config = dict(
    model='audio captioner',
    input='waveform_16khz',
    encoder_mlp_ratio=2.67,
    encoder_subsampling=4,
    fusion='prefix',
    label_smoothing=0.1,
    decoder_head_dim=32,
    decoder_parallel_block=False,
    decoder_positions='sincos',
    optimizer='muon',
    momentum=0.95,
    nesterov=True,
    max_steps=13000,
    epochs=63.9,
)
Rows from block 3 of the text decoder of a small audio captioner, named by matrix and row number. Rows with one number belong to one neuron. Each number is 50 + 10 x the weight over its row's rms, rounded and kept within 0 to 99. All counts start at 0.
After each neuron's rows are labels from the 100 texts, of 14976, where the neuron reaches its highest value: "fires on" is the input token at the peak. Only what is clearly more common there than usual is listed. The data: short pieces for a synthesised band: melody, chords, bass and drums.
# fc1: MLP up (decoder.blocks.3.mlp.fc1.weight, 768x192), inputs 0-191
# fc2: MLP down (decoder.blocks.3.mlp.fc2.weight, 192x768, transposed), outputs 0-191

fc1.94:40 38 31 66 58 53 37 72 39 63 47 77 51 60 39 32 51 47 47 41 54 46 57 42 41 46 45 66 49 56 55 61 48 58 61 59 34 42 53 42 52 59 71 27 39 47 40 49 48 47 34 47 54 61 44 76 46 45 54 51 44 45 63 29 57 62 60 62 51 52 57 35 27 52 48 54 42 61 44 42 48 53 39 47 47 56 58 73 53 43 51 65 53 65 44 47 48 55 46 48 65 61 44 42 39 55 42 46 43 51 45 50 48 48 57 58 31 42 31 70 53 32 54 48 50 41 34 61 47 43 55 42 55 37 59 57 37 48 68 49 48 50 61 32 52 44 67 33 50 56 57 61 58 43 37 67 55 71 47 42 59 52 34 54 33 52 40 55 64 44 52 57 57 51 56 42 51 44 53 58 37 57 35 50 33 49 51 62 47 60 48 48
fc2.94:52 44 58 43 58 50 46 38 33 42 42 45 65 53 44 65 53 42 58 69 61 43 60 46 57 48 45 63 53 70 51 44 39 42 60 25 40 46 51 51 42 58 49 66 53 56 52 55 57 53 48 53 47 60 45 47 46 36 62 49 45 63 32 41 51 55 57 30 59 55 59 29 48 42 26 57 65 56 51 55 72 53 41 61 43 43 48 47 43 46 37 58 52 35 46 43 47 64 63 61 56 52 54 45 49 50 51 27 48 49 48 39 48 51 50 62 32 40 53 46 47 61 69 63 59 55 54 36 50 43 64 57 50 42 62 46 55 59 37 56 74 39 56 64 46 32 36 60 45 28 61 49 47 58 66 53 41 42 41 65 48 72 61 44 55 66 31 33 36 53 61 46 47 52 57 36 48 37 61 38 36 54 40 43 44 57 56 50 66 63 48 47
fires on: "t"; " "; "h"

fc1.149:55 52 68 70 51 51 58 55 53 58 40 45 69 45 62 55 32 57 70 58 54 46 57 37 47 39 49 54 44 31 49 49 44 44 37 54 56 49 51 48 39 27 43 23 62 59 45 63 59 45 42 53 56 49 52 43 42 44 37 65 46 42 58 47 50 49 53 53 63 55 28 55 50 36 64 44 35 24 27 54 31 56 65 46 63 55 60 54 47 53 65 55 57 35 48 43 53 46 51 46 60 45 40 35 56 67 56 28 59 44 54 49 42 58 48 46 46 63 54 35 70 49 55 66 48 30 46 54 60 33 44 58 58 58 70 40 46 66 44 38 53 46 57 50 54 44 52 38 52 52 58 59 49 43 39 70 65 64 43 63 44 56 38 29 56 48 63 46 47 54 50 58 50 45 46 34 41 50 44 64 33 67 55 48 58 45 54 40 42 46 52 50
fc2.149:55 55 60 50 42 55 37 44 40 37 50 42 43 34 60 50 47 58 42 56 44 62 57 49 36 41 71 29 56 55 61 50 61 43 33 64 61 44 58 36 46 79 56 67 35 41 43 48 54 77 47 50 57 50 52 65 51 42 51 47 48 49 43 52 44 62 64 41 65 59 45 51 52 69 52 43 55 41 41 41 64 50 67 57 38 41 73 35 52 52 67 39 43 45 60 41 54 59 43 52 42 71 50 61 54 59 46 47 38 60 59 49 41 50 58 44 66 54 55 35 49 74 52 46 58 52 46 56 38 59 44 58 49 57 39 35 46 54 48 27 37 49 60 41 50 43 45 52 54 51 49 45 45 65 51 44 67 51 39 54 59 52 38 48 27 43 55 38 51 32 37 46 52 46 54 34 55 32 31 51 51 70 66 27 51 52 46 56 49 51 55 44
fires on: "a"; "c"; "d"; "f"

fc1.493:28 37 59 64 43 63 43 57 58 50 37 54 59 53 44 54 53 45 49 49 46 58 43 42 51 48 48 59 55 71 47 47 46 65 44 73 54 47 65 60 45 45 63 61 35 60 40 35 53 60 50 39 36 48 44 47 40 56 54 60 65 50 57 50 52 49 63 50 42 56 32 19 66 46 36 47 51 40 58 43 43 60 52 39 33 40 44 63 40 58 55 64 53 43 37 59 49 33 48 62 30 44 46 32 56 39 70 43 52 47 39 41 37 53 57 40 70 45 59 55 65 45 44 56 53 28 36 41 55 37 55 50 52 70 50 48 41 56 49 42 48 76 57 56 67 46 61 57 47 52 58 55 40 38 49 42 69 38 53 39 69 39 51 49 51 43 44 39 78 47 53 46 37 51 54 60 48 55 52 58 46 63 55 48 43 52 42 71 45 51 56 36
fc2.493:40 38 43 61 67 63 49 55 66 42 58 43 62 55 34 41 54 41 56 40 67 41 44 44 23 49 44 55 58 57 46 38 44 64 53 58 45 41 51 56 51 55 64 43 53 63 39 41 43 46 35 52 61 61 51 30 40 43 43 61 43 57 37 48 48 46 36 57 48 46 52 25 67 55 43 55 58 54 61 49 39 54 71 39 46 44 55 57 35 74 59 61 55 36 43 46 62 51 65 52 57 64 59 54 50 44 64 59 54 52 54 43 42 56 59 39 58 58 55 53 61 39 64 53 57 35 44 38 46 50 57 52 49 48 47 62 49 45 53 65 66 50 57 52 38 43 71 50 49 45 46 50 51 49 57 34 44 51 44 33 63 34 45 28 38 53 51 51 69 35 48 57 45 70 30 72 49 20 39 56 41 54 62 43 50 55 51 46 39 50 47 62
fires on: "t"

fc1.686:42 65 55 43 48 56 52 40 62 53 50 46 57 42 34 60 63 50 32 49 46 51 50 50 37 36 49 43 56 45 44 48 51 33 41 64 64 51 51 61 51 39 63 69 52 45 42 58 62 45 58 56 60 47 47 56 50 48 64 50 54 55 49 53 42 54 34 46 43 48 50 53 33 45 52 36 61 60 59 67 34 65 69 33 58 32 44 43 65 50 55 49 43 40 40 57 46 75 51 50 71 62 34 61 40 44 53 39 28 38 42 62 50 43 49 41 38 58 57 47 47 42 41 49 40 53 62 61 68 41 46 66 49 43 54 57 53 54 38 63 29 32 49 58 39 56 62 31 75 44 71 57 43 64 51 39 49 47 56 43 51 41 47 47 53 67 52 62 60 52 44 27 55 42 43 38 49 41 53 71 50 44 42 62 44 70 61 56 47 54 47 33
fc2.686:64 46 53 71 54 59 47 54 54 59 71 61 37 53 37 55 51 42 54 53 55 27 52 47 59 50 62 40 49 78 63 53 38 60 48 56 38 80 45 49 52 54 40 42 49 61 50 30 44 56 33 48 55 43 57 43 44 36 61 56 51 63 52 50 51 52 56 72 54 58 48 48 58 50 44 43 52 45 46 61 58 46 39 53 52 34 63 40 55 49 69 39 58 58 52 54 74 34 46 50 37 40 42 41 56 47 44 54 56 30 39 71 59 41 45 48 54 41 70 44 45 55 52 41 69 59 54 47 42 47 57 44 49 57 64 46 43 52 69 52 55 55 43 32 59 57 47 58 62 45 41 40 55 61 59 57 48 40 32 34 43 50 42 41 66 43 41 44 22 50 42 40 61 62 31 37 52 40 55 45 47 49 47 39 56 52 43 48 46 29 66 59
fires on: "1"; "7"; "0"

fc1.289:61 53 66 65 48 40 31 51 32 51 57 53 52 39 58 66 47 48 49 56 53 68 45 46 67 37 52 53 32 68 52 51 50 53 65 53 60 54 50 57 32 43 52 47 50 45 52 66 60 44 41 43 51 49 45 49 56 38 44 68 43 29 46 54 50 62 43 57 64 41 53 63 64 37 60 45 42 50 40 61 72 46 56 43 32 57 60 45 58 44 49 45 53 41 45 54 70 45 45 58 56 60 50 33 46 40 35 43 46 56 48 58 38 35 52 52 47 41 60 52 36 50 48 55 49 29 54 44 35 43 51 34 75 50 41 37 46 51 46 41 56 48 30 74 37 55 67 69 56 49 38 52 41 48 40 24 52 67 38 57 63 63 54 64 52 42 71 46 40 46 55 48 54 46 45 42 60 60 59 41 64 65 52 48 57 49 31 37 43 43 44 62
fc2.289:70 67 38 32 55 52 42 38 43 47 66 53 59 48 44 59 55 43 58 55 41 55 35 51 70 56 29 61 64 52 45 72 52 43 53 41 58 43 45 55 53 52 53 38 49 45 40 62 35 40 43 47 50 59 46 48 51 40 49 46 24 50 45 69 33 47 51 44 41 42 51 53 44 48 42 60 56 49 56 55 55 41 60 41 42 33 45 30 50 59 36 72 57 31 44 63 47 44 68 48 62 53 62 45 38 62 57 43 65 50 55 69 33 44 49 57 35 56 49 53 29 43 46 49 74 53 50 56 41 49 43 63 51 41 32 58 62 40 45 58 62 56 50 63 61 38 41 45 52 44 40 54 73 57 56 43 56 64 59 57 73 55 62 57 55 65 41 47 50 35 53 47 45 55 47 60 51 49 43 57 45 47 59 43 32 57 48 54 53 53 22 48
fires on: "t"; "b"

fc1.213:54 60 59 60 56 47 48 58 48 42 47 60 40 58 55 38 44 34 44 57 62 63 46 62 65 62 34 55 23 53 55 38 53 59 41 53 51 48 64 56 45 48 49 58 41 53 47 55 62 42 48 62 59 30 56 37 38 37 62 41 48 41 55 57 55 57 50 58 70 36 53 55 65 52 33 59 38 54 25 52 44 52 43 41 37 41 48 66 45 64 40 58 57 55 38 39 65 60 57 44 52 48 57 56 48 41 42 37 55 69 53 61 52 47 50 58 48 37 55 49 60 53 50 60 33 71 62 37 50 56 29 46 63 55 51 59 40 51 65 52 55 35 40 43 34 38 43 52 65 56 59 55 45 52 53 38 58 47 54 58 58 20 20 43 43 30 65 51 34 60 47 48 64 44 40 51 41 65 35 57 63 40 60 46 49 44 46 50 56 54 57 46
fc2.213:45 51 45 26 53 52 45 42 67 58 45 54 50 41 48 59 47 38 58 51 43 53 50 42 56 53 40 38 45 41 53 41 58 71 39 59 52 61 45 66 38 36 29 58 55 56 65 55 42 47 36 73 70 37 64 33 45 54 53 41 48 46 25 38 47 59 47 43 42 68 42 50 46 51 51 45 51 48 33 50 30 61 53 48 50 47 51 30 34 46 49 55 50 55 50 52 43 52 49 42 63 47 70 44 38 72 50 67 55 66 34 65 57 54 46 72 42 48 50 46 52 73 37 57 52 52 52 52 44 62 39 53 43 40 62 48 65 60 47 48 45 44 42 70 59 31 48 55 49 39 69 47 56 56 42 58 57 45 51 64 65 54 62 35 38 39 43 40 35 62 54 40 45 58 66 67 37 46 42 70 55 59 51 58 45 57 47 53 47 47 50 55
fires on: " "; "p"

fc1.270:52 36 28 38 43 53 42 54 39 73 44 47 56 52 37 52 52 44 64 52 37 54 47 51 52 54 57 46 43 54 32 68 61 47 36 57 43 51 64 47 51 50 51 60 48 58 32 50 71 52 42 46 48 48 72 38 47 42 58 56 65 50 43 53 66 57 56 44 41 70 30 43 36 57 51 60 42 53 55 60 56 31 40 67 65 42 35 42 64 38 56 58 33 48 53 58 62 46 57 49 52 70 48 60 59 54 54 41 58 35 43 44 56 39 51 51 64 56 56 44 28 45 45 54 57 46 38 56 38 53 37 39 67 44 48 48 61 52 49 63 53 38 39 58 38 45 53 42 53 65 46 53 42 59 68 41 31 44 53 43 75 44 58 49 49 61 47 35 44 62 37 62 48 47 34 56 30 62 54 47 68 63 59 65 49 41 50 53 58 32 49 40
fc2.270:72 52 50 34 46 69 32 71 72 46 53 26 44 45 57 65 54 31 41 27 54 37 48 43 51 57 51 62 40 46 38 44 48 42 51 57 68 48 40 65 64 53 43 41 52 52 57 28 52 42 60 59 56 61 51 76 48 42 51 41 38 59 43 51 53 41 61 56 40 53 48 39 65 62 43 40 41 59 54 42 61 39 62 36 41 48 58 41 49 42 68 34 51 40 42 44 45 54 36 50 47 36 63 53 71 33 63 42 45 57 38 57 70 51 52 57 54 55 35 35 53 41 48 62 49 44 62 58 58 57 54 53 49 64 53 48 40 61 50 55 47 43 58 35 45 56 55 65 46 62 44 54 45 62 47 35 54 66 37 37 55 47 51 38 44 33 45 51 45 43 46 46 41 60 56 61 65 49 45 60 53 40 64 45 68 58 46 35 40 54 54 50
fires on: " "

fc1.738:48 50 43 48 43 64 42 57 56 64 53 57 50 63 53 52 75 36 50 31 34 38 41 50 61 48 51 30 54 74 42 53 53 51 28 54 42 57 53 56 49 57 47 59 48 32 60 51 52 36 42 65 52 50 40 43 50 48 55 49 48 46 44 40 46 57 33 33 33 49 52 58 62 25 50 56 54 46 45 43 48 62 31 48 51 63 44 42 63 47 57 48 53 36 45 39 24 53 44 48 56 34 33 46 68 74 59 55 59 34 60 70 55 37 50 52 44 48 33 44 49 59 32 47 51 52 32 42 49 58 58 42 66 60 50 59 49 70 38 74 58 49 52 57 66 61 41 67 50 52 51 48 47 64 53 43 52 61 44 37 37 58 38 57 49 65 47 55 60 63 39 59 45 61 57 53 48 58 43 52 45 39 44 64 58 50 65 65 55 43 41 50
fc2.738:54 54 52 71 56 40 51 47 50 43 52 43 42 46 71 48 52 56 48 45 44 51 48 48 43 47 53 42 72 41 61 57 57 51 49 50 47 41 37 47 42 37 70 39 45 43 23 51 31 48 49 65 47 39 37 54 30 60 41 52 43 53 49 49 43 28 72 64 55 49 50 56 55 56 39 48 58 64 63 32 60 64 39 61 53 34 57 42 57 40 42 72 50 53 43 57 58 51 35 48 44 66 57 45 53 50 28 66 49 57 48 46 38 54 61 40 46 48 48 48 39 58 43 61 37 46 61 53 45 61 56 51 31 44 39 42 76 30 52 45 46 50 54 46 43 47 57 57 65 54 46 54 72 50 61 55 63 42 41 43 61 41 57 47 55 57 78 46 60 49 37 44 45 43 62 48 71 43 35 62 60 64 47 47 43 62 41 44 42 43 61 35
fires on: "a"; " "

fc1.40:50 36 39 53 34 29 38 63 52 51 57 67 57 64 53 50 51 43 53 41 29 46 40 42 38 59 37 59 33 47 57 52 54 52 62 34 50 47 61 50 55 60 53 30 54 53 40 56 40 50 46 40 43 61 52 72 51 56 58 56 46 65 62 42 42 63 52 41 74 47 50 39 31 44 57 46 53 60 43 52 70 59 42 54 40 59 54 58 64 52 42 48 51 45 52 32 71 66 61 40 61 42 40 30 44 48 43 35 47 46 36 65 61 38 53 55 57 55 42 56 59 63 67 48 45 46 45 46 49 52 68 50 50 30 63 46 55 50 66 66 60 67 45 64 60 43 56 35 51 38 59 68 45 49 36 59 49 48 45 65 41 43 35 47 50 46 38 52 49 60 56 41 38 52 42 25 50 46 63 55 47 36 44 62 65 66 53 49 47 46 41 37
fc2.40:49 48 44 38 47 56 55 38 53 46 54 39 58 46 59 45 52 46 51 52 23 49 49 49 46 43 47 57 51 35 51 62 46 34 63 42 40 49 57 33 53 60 48 65 49 32 59 40 59 52 54 40 45 63 50 69 59 31 56 53 48 74 56 51 49 46 47 29 64 47 41 43 64 40 43 53 71 67 58 49 74 52 33 59 44 52 38 60 43 55 36 57 58 51 47 32 61 71 44 35 56 52 47 29 51 38 43 38 49 49 32 57 61 63 48 52 45 52 55 69 46 49 81 57 57 45 53 44 44 42 59 65 47 35 58 42 65 59 50 59 54 68 71 42 54 54 54 40 52 35 57 54 45 53 64 56 36 57 55 50 49 48 53 53 46 64 54 38 46 51 39 61 42 44 44 43 60 63 27 44 38 53 56 40 66 47 43 50 60 35 40 55
fires on: "t"

fc1.464:41 41 47 64 42 54 59 54 53 34 44 58 45 76 60 53 60 64 50 64 52 51 42 65 51 49 52 55 44 34 52 41 27 51 32 33 29 44 60 52 76 48 68 50 52 40 55 46 40 42 65 58 26 65 47 65 46 46 58 47 46 45 47 64 44 42 39 50 41 38 58 61 31 52 58 51 52 44 53 58 49 67 54 37 46 62 40 41 63 55 35 48 49 61 37 64 49 38 33 47 40 53 67 39 46 38 54 37 56 59 48 62 39 39 46 58 52 53 50 55 68 52 52 54 49 47 58 49 46 55 55 53 53 63 33 37 45 30 62 55 35 55 60 40 45 41 26 44 58 75 59 63 29 30 37 56 44 44 39 57 55 60 46 64 50 57 43 58 49 41 52 58 45 66 45 48 60 47 52 52 50 47 47 55 58 54 58 56 53 49 50 66
fc2.464:46 66 44 53 24 43 46 60 53 56 48 52 59 34 48 64 34 48 50 43 31 42 52 30 39 53 59 65 55 58 48 46 47 44 32 66 62 57 52 54 37 42 38 37 32 52 64 60 51 42 40 77 60 65 41 49 55 51 48 70 46 43 51 56 30 48 27 60 47 49 50 68 42 28 56 57 40 36 63 50 59 53 51 50 57 45 64 37 36 38 44 57 58 53 50 43 51 55 53 56 49 46 45 56 58 62 30 58 61 46 55 35 60 53 64 36 44 54 58 36 66 62 51 55 44 33 39 57 42 51 61 37 40 41 61 64 33 63 61 41 56 34 38 51 53 72 49 50 50 51 50 64 57 42 32 42 40 29 49 47 50 50 62 48 64 56 65 54 51 53 42 67 47 44 48 58 54 55 45 64 51 47 52 54 59 35 53 42 54 56 46 53
fires on: " "

fc1.321:47 43 63 39 41 51 58 66 68 49 64 41 49 56 52 47 37 49 49 43 53 64 45 60 49 49 77 63 57 24 62 57 50 61 28 50 44 46 54 59 44 33 58 46 73 49 50 62 37 71 42 41 47 61 35 51 58 38 63 53 38 48 56 57 43 34 46 62 47 79 58 59 53 47 59 51 49 56 39 48 46 43 64 45 40 52 50 53 53 54 28 46 48 52 55 53 61 54 46 33 42 45 55 31 54 49 53 26 45 46 52 57 49 48 48 53 61 59 54 53 45 55 63 58 49 54 52 53 56 38 49 55 49 41 41 50 38 49 64 45 34 38 63 54 42 54 40 48 20 46 58 62 20 60 51 49 41 45 49 33 33 51 66 47 39 61 57 39 43 56 58 61 71 44 56 42 44 38 45 41 39 63 60 49 44 57 59 54 49 37 56 57
fc2.321:43 47 53 54 64 40 65 52 43 53 34 43 51 52 40 40 63 51 64 54 30 49 40 33 64 63 51 82 59 64 51 55 65 24 39 50 42 47 55 52 45 47 56 73 54 47 64 45 40 55 65 43 53 47 56 28 48 44 36 56 51 64 39 57 35 57 38 50 51 47 40 36 57 59 47 55 43 54 40 37 48 58 41 34 50 58 54 35 62 46 54 41 47 52 51 45 46 51 42 45 55 42 50 64 53 37 41 61 56 76 38 58 61 59 49 50 60 63 44 34 56 65 54 55 23 40 55 46 43 58 58 46 52 61 45 53 51 50 52 57 48 59 56 48 57 25 59 49 56 46 54 46 49 40 70 64 53 54 45 50 33 55 40 68 48 51 65 47 43 71 53 35 35 34 47 53 43 67 41 58 58 42 48 44 31 60 47 46 62 47 47 47
fires on: " "

fc1.330:39 46 47 53 40 57 64 65 43 50 60 44 48 41 42 55 48 50 50 41 50 77 44 40 48 37 49 48 44 52 45 54 51 45 59 62 57 60 45 37 53 51 35 57 51 52 34 26 33 34 48 52 52 57 47 47 79 37 52 61 38 55 26 44 51 53 49 63 33 35 28 51 59 55 49 52 37 59 50 50 25 51 42 39 55 40 49 60 51 44 57 44 56 56 40 76 56 60 53 52 58 45 52 63 48 43 52 52 35 45 56 61 43 47 46 60 51 70 38 63 62 55 56 49 77 54 49 44 56 40 43 54 44 48 54 48 52 61 45 33 65 59 46 52 57 33 58 57 61 58 51 41 36 71 40 41 61 68 60 63 45 54 43 42 59 41 34 38 60 47 54 46 38 45 35 53 63 38 39 62 33 53 61 62 44 44 53 48 64 57 51 65
fc2.330:50 47 70 37 50 64 55 35 61 55 65 50 38 60 43 70 46 58 58 51 34 44 46 47 53 57 45 46 69 43 56 57 55 41 42 53 47 66 59 39 52 61 32 57 45 47 45 75 53 43 61 60 47 49 49 65 35 59 67 44 52 41 60 53 62 61 38 46 51 70 54 50 61 45 44 30 51 43 62 49 54 61 58 31 56 38 46 32 48 45 65 56 41 49 60 40 57 62 43 65 58 41 49 41 57 50 44 68 47 41 41 41 49 41 56 54 35 37 57 57 48 52 64 38 50 39 64 48 66 62 59 44 60 51 61 41 61 38 51 75 44 37 51 57 68 53 50 55 41 37 66 53 57 50 42 51 32 29 55 50 43 41 46 42 30 38 61 40 49 48 56 34 31 37 34 34 53 54 56 51 67 41 54 35 52 58 45 42 57 58 49 41
fires on: "1"

fc1.619:70 62 61 63 42 51 47 74 45 60 41 45 28 50 77 62 47 39 51 56 49 51 55 52 58 44 68 50 39 54 54 49 50 54 45 57 53 61 43 49 31 57 63 28 57 67 59 61 62 39 56 54 58 42 24 46 57 48 39 53 29 43 39 50 58 43 48 47 70 51 56 58 55 38 34 67 41 46 49 56 48 44 46 66 36 50 61 58 37 46 59 57 52 47 51 52 47 29 58 71 50 61 43 36 60 45 53 46 46 44 47 43 43 49 61 55 33 41 56 47 46 38 34 56 43 37 46 44 47 56 36 46 56 50 36 49 45 51 50 64 67 62 50 59 34 51 66 71 38 55 47 35 38 51 50 39 62 53 39 49 53 61 39 61 57 42 63 37 50 45 59 39 55 35 43 56 49 52 67 55 59 53 53 62 46 54 37 32 56 63 48 29
fc2.619:44 60 30 70 65 58 54 19 43 40 68 51 66 58 40 42 58 51 63 59 62 68 46 57 45 45 43 58 50 52 38 48 43 56 56 55 44 45 51 72 65 71 57 45 38 63 29 57 47 39 55 43 67 60 45 42 49 39 35 41 37 40 40 31 39 55 35 37 49 46 53 39 39 67 39 56 47 50 51 72 56 45 43 55 48 43 39 47 48 44 45 64 49 51 38 55 50 46 58 45 38 35 71 61 38 47 42 51 53 61 51 49 49 52 51 38 53 49 46 36 53 46 60 66 58 66 41 67 34 32 51 63 48 57 46 65 68 34 41 37 46 48 53 64 50 36 35 42 68 41 47 43 62 38 50 50 40 49 58 53 51 51 62 47 57 57 59 56 62 34 54 51 51 59 62 52 54 59 40 57 50 46 54 53 52 44 49 43 38 45 47 66
fires on: "t"; "b"

fc1.747:50 38 52 57 33 73 67 34 51 51 64 49 49 47 36 62 34 51 50 52 56 48 60 51 38 44 52 33 52 55 48 65 35 39 58 45 46 63 50 47 53 38 49 36 50 60 50 51 77 38 46 40 56 63 50 43 51 56 35 51 53 55 22 49 69 46 45 64 54 40 43 53 48 34 48 48 68 49 50 67 43 47 49 51 45 44 37 52 62 48 51 47 41 42 40 37 45 38 32 40 54 48 60 74 48 37 38 61 51 71 57 39 65 58 59 45 50 50 63 66 51 58 58 46 55 47 58 39 63 60 27 37 43 45 28 47 54 60 59 51 52 45 46 60 52 52 49 52 61 41 57 51 58 61 62 47 42 61 39 39 47 49 66 66 41 59 42 36 53 64 50 37 44 46 53 55 41 18 43 46 54 67 59 45 54 58 56 44 67 58 49 44
fc2.747:36 42 47 51 45 65 48 47 56 39 27 75 47 47 61 43 39 51 58 54 53 36 47 42 53 35 54 61 56 59 55 49 65 50 59 47 49 43 34 52 48 57 46 38 35 37 35 56 53 66 54 43 41 29 50 54 43 48 51 55 52 40 59 58 42 64 47 63 46 44 53 41 58 64 57 52 54 75 38 39 36 52 54 36 34 72 63 46 34 52 31 32 56 59 64 49 46 54 44 61 44 41 48 50 43 71 58 47 60 54 76 56 43 45 54 48 50 65 45 53 41 29 40 53 63 66 45 44 34 47 49 42 39 44 52 46 57 60 49 49 36 44 58 54 39 34 33 41 42 44 61 47 32 52 45 58 59 56 52 68 68 60 45 48 44 54 61 59 64 57 44 67 64 56 54 37 52 44 67 41 53 46 59 63 47 64 47 31 57 37 58 48
fires on: "1"; "0"

fc1.384:47 35 46 59 55 51 63 39 57 60 51 51 39 47 61 53 70 41 37 59 43 43 44 51 69 43 38 59 42 41 28 48 46 48 32 57 46 40 52 29 42 49 46 52 64 49 35 56 45 66 50 47 57 57 56 39 51 30 65 43 55 59 40 50 53 20 55 54 49 69 52 44 50 53 44 55 37 62 54 56 52 42 55 33 34 44 62 68 54 60 42 58 49 41 34 60 60 48 59 45 41 69 38 34 54 62 47 51 45 37 41 52 51 40 53 50 48 55 37 46 62 52 40 65 67 36 57 45 59 54 36 62 46 30 43 54 43 55 60 66 56 57 55 31 48 65 37 50 59 35 63 55 35 55 57 57 53 47 46 56 38 61 34 66 39 56 57 73 59 53 42 44 50 62 74 62 55 44 35 45 63 45 42 57 40 52 52 43 53 53 61 54
fc2.384:39 62 56 53 61 42 45 58 54 54 38 54 60 55 49 47 35 40 46 40 44 58 42 48 49 50 55 45 51 58 67 50 54 56 27 72 56 69 58 57 53 55 62 53 52 62 48 77 66 46 33 60 41 28 52 67 47 43 47 52 55 60 53 42 58 48 39 47 66 44 55 65 47 51 58 64 54 32 44 54 42 47 27 40 41 58 60 38 54 37 39 44 54 65 47 42 45 44 40 60 38 30 64 39 54 21 50 57 53 41 52 51 62 54 44 52 47 45 44 51 63 47 49 46 37 66 46 42 70 37 59 43 51 46 48 53 32 54 52 38 53 52 52 54 52 55 48 61 73 62 41 41 62 44 55 38 51 34 47 41 37 31 46 71 46 42 46 37 50 55 62 66 69 48 42 53 44 53 41 59 57 53 45 37 44 55 51 52 72 38 31 45
fires on: " "

fc1.564:60 54 44 43 47 48 39 49 52 47 55 45 27 39 48 65 33 50 64 49 49 49 40 58 47 53 56 41 35 68 57 36 49 54 84 50 39 35 36 38 40 49 34 50 63 66 44 24 61 57 55 52 56 45 55 40 42 42 53 59 55 59 36 36 42 49 34 56 51 58 49 64 47 38 45 30 63 41 48 51 35 40 42 49 54 52 42 40 47 49 46 53 57 53 28 51 52 46 58 54 54 61 45 36 70 54 43 42 51 48 58 62 43 59 49 44 66 55 64 58 51 54 62 37 51 48 34 35 26 46 65 46 65 45 50 50 68 64 54 58 41 47 60 53 36 59 46 39 46 52 66 55 54 46 50 50 74 68 37 54 48 73 38 56 62 48 65 34 48 45 42 52 45 50 44 55 50 60 46 48 59 50 67 59 65 56 50 32 58 57 53 52
fc2.564:37 39 65 65 71 63 59 53 41 58 39 55 47 54 68 55 54 54 41 57 53 67 56 47 47 60 60 48 54 45 39 52 54 53 35 50 63 60 51 57 63 40 56 43 29 35 61 58 41 54 51 50 50 45 37 51 48 44 41 45 55 53 44 60 39 61 50 40 49 41 47 45 46 53 52 53 55 18 42 58 63 52 50 47 37 37 60 59 44 58 44 53 44 47 55 48 65 39 51 41 59 32 52 58 28 35 55 52 48 58 61 45 59 34 57 45 56 49 53 38 44 49 35 49 34 55 67 51 74 36 32 55 47 52 47 53 36 52 53 36 39 53 68 35 67 46 65 67 45 55 36 39 31 54 48 54 32 47 59 62 40 50 57 48 48 42 37 70 62 41 45 47 66 51 70 74 60 54 54 56 56 63 58 50 48 43 62 46 33 42 34 62
fires on: " "; "b"

fc1.64:55 31 59 42 45 51 61 42 50 48 44 56 55 44 50 32 54 48 45 37 60 56 65 42 47 52 35 28 56 54 49 53 37 47 61 39 49 54 51 44 49 65 41 40 42 51 61 59 55 47 61 50 46 56 41 56 60 71 84 52 58 53 51 80 46 37 50 44 52 42 38 56 68 46 51 28 52 48 50 52 49 59 69 46 33 52 48 57 57 50 68 53 62 56 54 30 30 50 47 49 41 51 59 52 43 60 39 53 36 61 36 55 50 38 50 69 44 53 48 48 32 50 48 52 67 51 33 30 71 50 54 48 29 44 26 55 62 56 59 44 43 40 45 46 66 45 42 50 65 52 38 34 44 45 40 52 42 44 58 36 61 55 61 58 53 45 29 54 62 60 44 55 29 49 43 43 62 52 42 61 44 47 56 65 48 62 52 56 51 57 46 51
fc2.64:40 43 39 41 75 58 60 53 58 35 46 51 44 36 61 49 48 53 40 31 45 39 49 47 41 52 57 52 54 53 54 59 42 33 57 60 42 43 43 49 53 41 49 46 26 49 36 57 47 46 68 55 54 37 62 47 52 51 42 52 51 46 51 53 31 57 48 46 49 52 50 50 48 60 54 30 62 54 51 49 56 55 39 55 57 47 63 30 51 56 58 43 33 60 51 76 43 48 34 59 41 58 60 42 50 38 60 55 56 54 38 65 46 50 54 50 52 58 57 55 30 68 46 62 38 53 41 65 74 51 41 77 45 48 56 37 61 53 30 43 53 58 67 55 39 61 70 75 58 58 47 37 49 44 28 60 55 49 36 48 31 49 46 60 34 61 45 58 51 52 57 55 56 40 50 41 66 57 59 53 54 59 67 45 29 39 46 38 52 49 34 51
fires on: "1"; "d"; "0"